Rows from block 7 of a small self-supervised audio encoder (BEST-RQ), named by matrix and row number. Rows with one number belong to one channel. Each number is 200 + 20 x the weight over its row's rms, rounded and kept within 0 to 999. All counts start at 0.
After each channel's rows are labels from the 100 clips, of 14976, where the channel reaches its highest value: "top examples" is what is common among them; "peak on" is the class under the peak. Only what is clearly more common there than usual is listed. The data: Morse code for random letters and digits, with fading, noise and interfering tones. In brackets: how many of the 100.
# convs1: first pointwise conv (model.blocks.7.convs.1.weight, 144x144x1), inputs 0-143
# convs3: second pointwise conv (model.blocks.7.convs.3.weight, 144x144x1, transposed), outputs 0-143

convs1.143,201,217,200,200,200,219,200,170,220,200,234,200,200,200,157,186,200,200,209,222,200,200,200,200,175,245,200,200,200,200,240,200,200,200,200,191,239,200,200,200,175,228,200,199,181,221,176,200,200,210,185,200,200,200,200,197,181,200,200,123,203,200,223,200,200,302,189,195,200,199,200,200,200,200,200,151,200,200,200,200,200,200,200,200,200,200,184,200,200,200,280,218,245,217,202,197,199,243,131,200,218,227,200,200,200,229,171,200,200,212,202,200,190,200,200,200,200,200,178,187,200,177,200,210,200,200,185,200,200,200,200,200,204,200,200,200,200,200,157,175,200,200,198,200
convs3.143,181,200,200,215,178,200,200,251,159,177,212,200,200,214,184,200,200,228,200,200,200,200,169,202,241,200,200,177,200,181,210,196,200,200,200,226,200,200,193,200,200,200,200,177,200,161,200,200,200,200,200,200,200,200,206,213,200,200,200,109,225,200,137,200,200,200,175,200,200,200,233,182,182,168,173,200,200,172,200,200,200,200,223,200,200,200,248,200,200,200,147,200,200,200,170,200,169,200,200,200,200,200,193,218,200,200,200,200,200,200,155,200,215,200,200,187,152,200,200,191,200,203,200,185,200,133,224,192,200,248,200,200,200,200,200,224,200,200,200,218,199,200,198,132
top examples: mains hum (66)
peak on: gap (100)

convs1.5,200,200,200,192,200,200,226,208,213,218,200,200,200,200,153,169,200,178,200,164,200,176,212,221,200,221,189,189,209,200,169,216,200,200,188,185,200,186,182,200,200,200,191,173,200,221,200,202,198,200,242,225,200,200,160,200,200,198,220,213,205,200,193,215,244,223,198,200,200,200,228,200,189,200,200,200,200,200,177,240,158,172,186,165,200,200,200,213,192,138,203,192,216,164,200,176,232,255,167,229,242,200,218,159,184,200,200,200,200,241,200,200,200,200,200,200,200,200,251,200,187,200,200,200,200,213,166,200,200,200,117,158,200,184,200,200,186,200,189,200,215,200,200,212
convs3.5,200,197,200,235,222,169,200,200,200,200,200,200,203,230,200,200,200,181,201,172,200,179,222,203,206,246,200,200,200,200,229,164,203,200,200,200,241,215,230,237,246,200,204,200,192,242,194,200,200,194,200,139,200,225,231,200,200,200,164,200,200,225,209,200,220,231,219,200,231,200,200,182,200,178,198,170,200,200,208,202,185,223,155,180,171,200,200,232,151,200,184,200,204,161,187,225,200,200,211,228,200,168,191,200,200,192,200,200,165,230,164,200,194,230,219,200,200,200,171,179,200,200,200,200,200,183,247,186,200,200,236,159,236,200,200,200,200,168,200,187,210,201,237,200
top examples: reverberation (77); tone: high (62); mains hum (58)
peak on: gap (97)

convs1.2,200,203,200,200,200,225,200,200,226,200,192,200,200,219,200,200,200,200,193,200,200,260,252,179,200,219,244,176,200,246,200,204,200,200,185,211,217,202,200,177,200,200,222,200,205,226,200,200,200,200,219,237,193,217,179,234,158,219,222,200,200,200,190,222,200,200,200,162,200,152,179,199,214,200,200,230,200,200,200,200,173,226,200,194,200,200,182,204,191,221,200,200,225,200,197,216,171,242,239,229,200,212,200,183,240,200,200,176,226,250,200,173,225,175,200,200,200,200,187,139,172,247,223,200,184,200,200,174,206,200,201,200,181,171,151,200,199,204,200,192,199,204,239,185
convs3.2,200,200,200,183,200,200,160,200,167,200,200,200,200,200,200,200,222,183,195,172,200,200,257,244,200,200,183,194,200,228,200,169,168,200,200,200,200,200,192,213,200,200,163,200,172,183,200,153,200,186,200,187,223,184,230,200,200,200,200,200,186,200,200,223,229,200,214,200,218,200,200,182,226,208,200,159,200,200,200,200,200,200,134,230,176,191,204,217,173,148,167,187,212,200,200,200,200,200,187,232,200,200,233,200,208,246,185,218,200,200,200,189,165,200,231,213,200,166,200,237,216,134,166,213,200,200,144,186,200,200,200,185,189,200,160,200,200,189,213,200,200,200,216,200
top examples: mains hum (76); tone: high (66); reverberation (58)
peak on: gap (99)

convs1.134,232,200,186,198,203,200,244,209,200,166,193,176,200,200,200,200,182,213,200,151,200,200,208,200,200,180,179,225,200,226,208,200,200,244,221,214,200,174,237,200,185,200,200,235,214,200,129,198,200,200,200,200,200,223,189,200,260,200,200,230,200,200,200,200,200,200,200,192,200,205,200,169,227,200,200,191,211,175,200,200,212,229,190,200,194,235,227,168,166,200,200,197,200,200,217,200,200,200,273,200,245,199,200,156,185,200,200,200,200,200,203,200,217,200,200,216,200,257,239,178,200,195,200,178,200,167,200,232,190,175,200,186,200,200,200,200,167,200,200,211,172,196,200,157
convs3.134,200,224,200,200,200,200,216,200,233,174,209,232,200,204,200,200,200,184,173,210,207,200,200,222,219,194,228,200,181,200,217,200,266,200,208,200,200,200,172,195,200,173,179,182,200,200,213,207,200,189,126,200,200,190,271,173,200,185,197,200,200,200,200,173,238,223,200,200,200,200,200,200,163,200,200,200,200,178,200,200,153,200,200,233,200,200,200,200,200,200,185,200,149,198,200,200,200,208,200,215,228,200,180,200,200,243,200,253,206,225,200,200,200,200,253,185,168,200,200,200,200,215,200,241,206,200,200,165,244,200,200,200,207,200,224,200,200,200,226,174,247,235,200,200
top examples: reverberation (82); tone: high (67); mains hum (54)
peak on: gap (77)

convs1.19,200,200,163,200,200,200,199,200,218,246,200,219,169,200,200,200,200,200,191,231,200,197,216,176,200,200,183,163,200,252,243,181,179,200,174,200,200,200,200,236,180,200,169,223,200,208,200,200,228,200,206,200,200,199,220,182,212,200,172,189,200,191,154,202,236,197,178,172,192,200,219,200,225,200,258,200,200,190,214,200,226,200,200,267,177,200,200,189,208,218,221,211,188,200,200,200,214,224,200,155,207,226,200,200,240,179,128,213,215,200,200,224,200,200,200,216,200,200,237,200,200,200,246,200,200,183,200,197,234,200,200,200,186,200,236,180,200,200,202,209,185,165,212,217
convs3.19,189,203,200,200,154,223,200,200,200,143,200,171,215,156,200,200,161,200,123,200,152,200,152,206,200,174,200,166,212,220,173,257,200,200,200,200,233,200,200,171,200,200,226,200,218,154,172,200,200,200,200,200,200,197,200,200,200,200,237,200,200,180,200,171,200,200,200,200,200,200,200,200,200,200,200,200,200,200,200,172,200,148,215,200,200,152,170,193,234,200,200,200,236,200,200,172,200,203,238,188,200,200,200,200,215,214,200,200,209,200,200,200,200,200,200,200,218,200,200,200,200,200,218,165,200,200,200,200,211,227,221,200,204,222,200,200,145,225,213,200,156,200,200,200
top examples: mains hum (82); tone: high (64); reverberation (41)
peak on: gap (90)

convs1.142,259,278,173,200,200,200,200,200,225,200,200,213,200,200,200,198,188,200,201,194,248,200,200,200,175,218,200,219,187,200,176,218,200,200,249,200,214,200,200,200,200,199,200,233,159,200,82,200,200,200,200,200,179,200,199,199,225,190,200,214,191,200,244,215,200,200,201,200,200,200,200,201,200,200,224,200,200,196,200,200,200,200,200,186,200,200,188,204,218,162,202,200,224,200,200,200,201,201,200,200,176,221,200,170,200,200,242,200,200,175,229,248,200,200,227,236,167,200,200,227,200,225,200,200,200,200,200,200,213,213,200,200,168,200,200,176,200,200,200,200,200,200,200,162
convs3.142,200,151,202,200,216,185,200,200,200,212,200,200,200,198,238,200,200,209,186,200,179,200,209,200,181,212,200,200,200,200,182,200,200,200,162,130,200,200,200,233,200,206,213,208,250,200,173,200,200,222,238,210,200,200,170,200,230,224,229,180,200,200,212,200,200,200,263,200,256,200,200,200,200,241,233,199,212,240,200,159,204,200,211,200,192,200,200,200,200,181,200,193,200,173,231,200,200,200,200,196,175,200,200,200,200,200,200,235,154,200,219,200,200,200,215,200,200,241,208,220,200,200,219,156,221,214,200,200,200,211,200,182,200,200,200,190,263,251,181,211,200,241,200,221
top examples: mains hum (83)
peak on: gap (78)

convs1.137,244,198,246,200,189,184,214,200,221,200,189,200,200,200,200,143,161,200,200,200,200,200,200,184,200,199,212,200,200,200,200,223,200,200,200,227,200,240,208,200,200,200,200,218,147,200,139,225,200,200,200,200,200,200,190,200,200,200,200,209,190,200,240,200,200,200,200,224,120,226,200,171,200,187,200,200,213,152,233,200,200,200,227,225,200,221,200,234,200,211,200,195,200,199,200,200,183,203,275,222,162,235,200,187,200,200,250,200,183,186,200,200,200,210,159,200,179,200,210,207,200,200,200,200,200,200,201,176,207,200,200,200,200,218,200,188,200,179,167,200,205,200,200,150
convs3.137,200,185,200,200,169,200,231,200,205,161,181,200,200,200,200,207,200,208,200,200,187,176,200,181,173,186,240,217,200,195,200,200,225,189,182,220,208,200,210,223,200,225,211,227,236,181,159,175,197,212,185,183,201,225,173,200,200,200,196,190,210,183,200,194,140,134,200,220,240,226,239,200,202,234,200,191,217,200,200,175,200,164,219,194,200,200,235,200,200,200,209,209,173,221,200,215,200,200,158,200,200,168,167,200,200,200,200,200,181,177,200,200,221,190,200,200,188,262,200,200,176,200,212,200,200,201,200,200,200,193,191,250,200,200,200,172,234,200,233,266,200,200,207,173
top examples: mains hum (64); reverberation (61)
peak on: gap (94)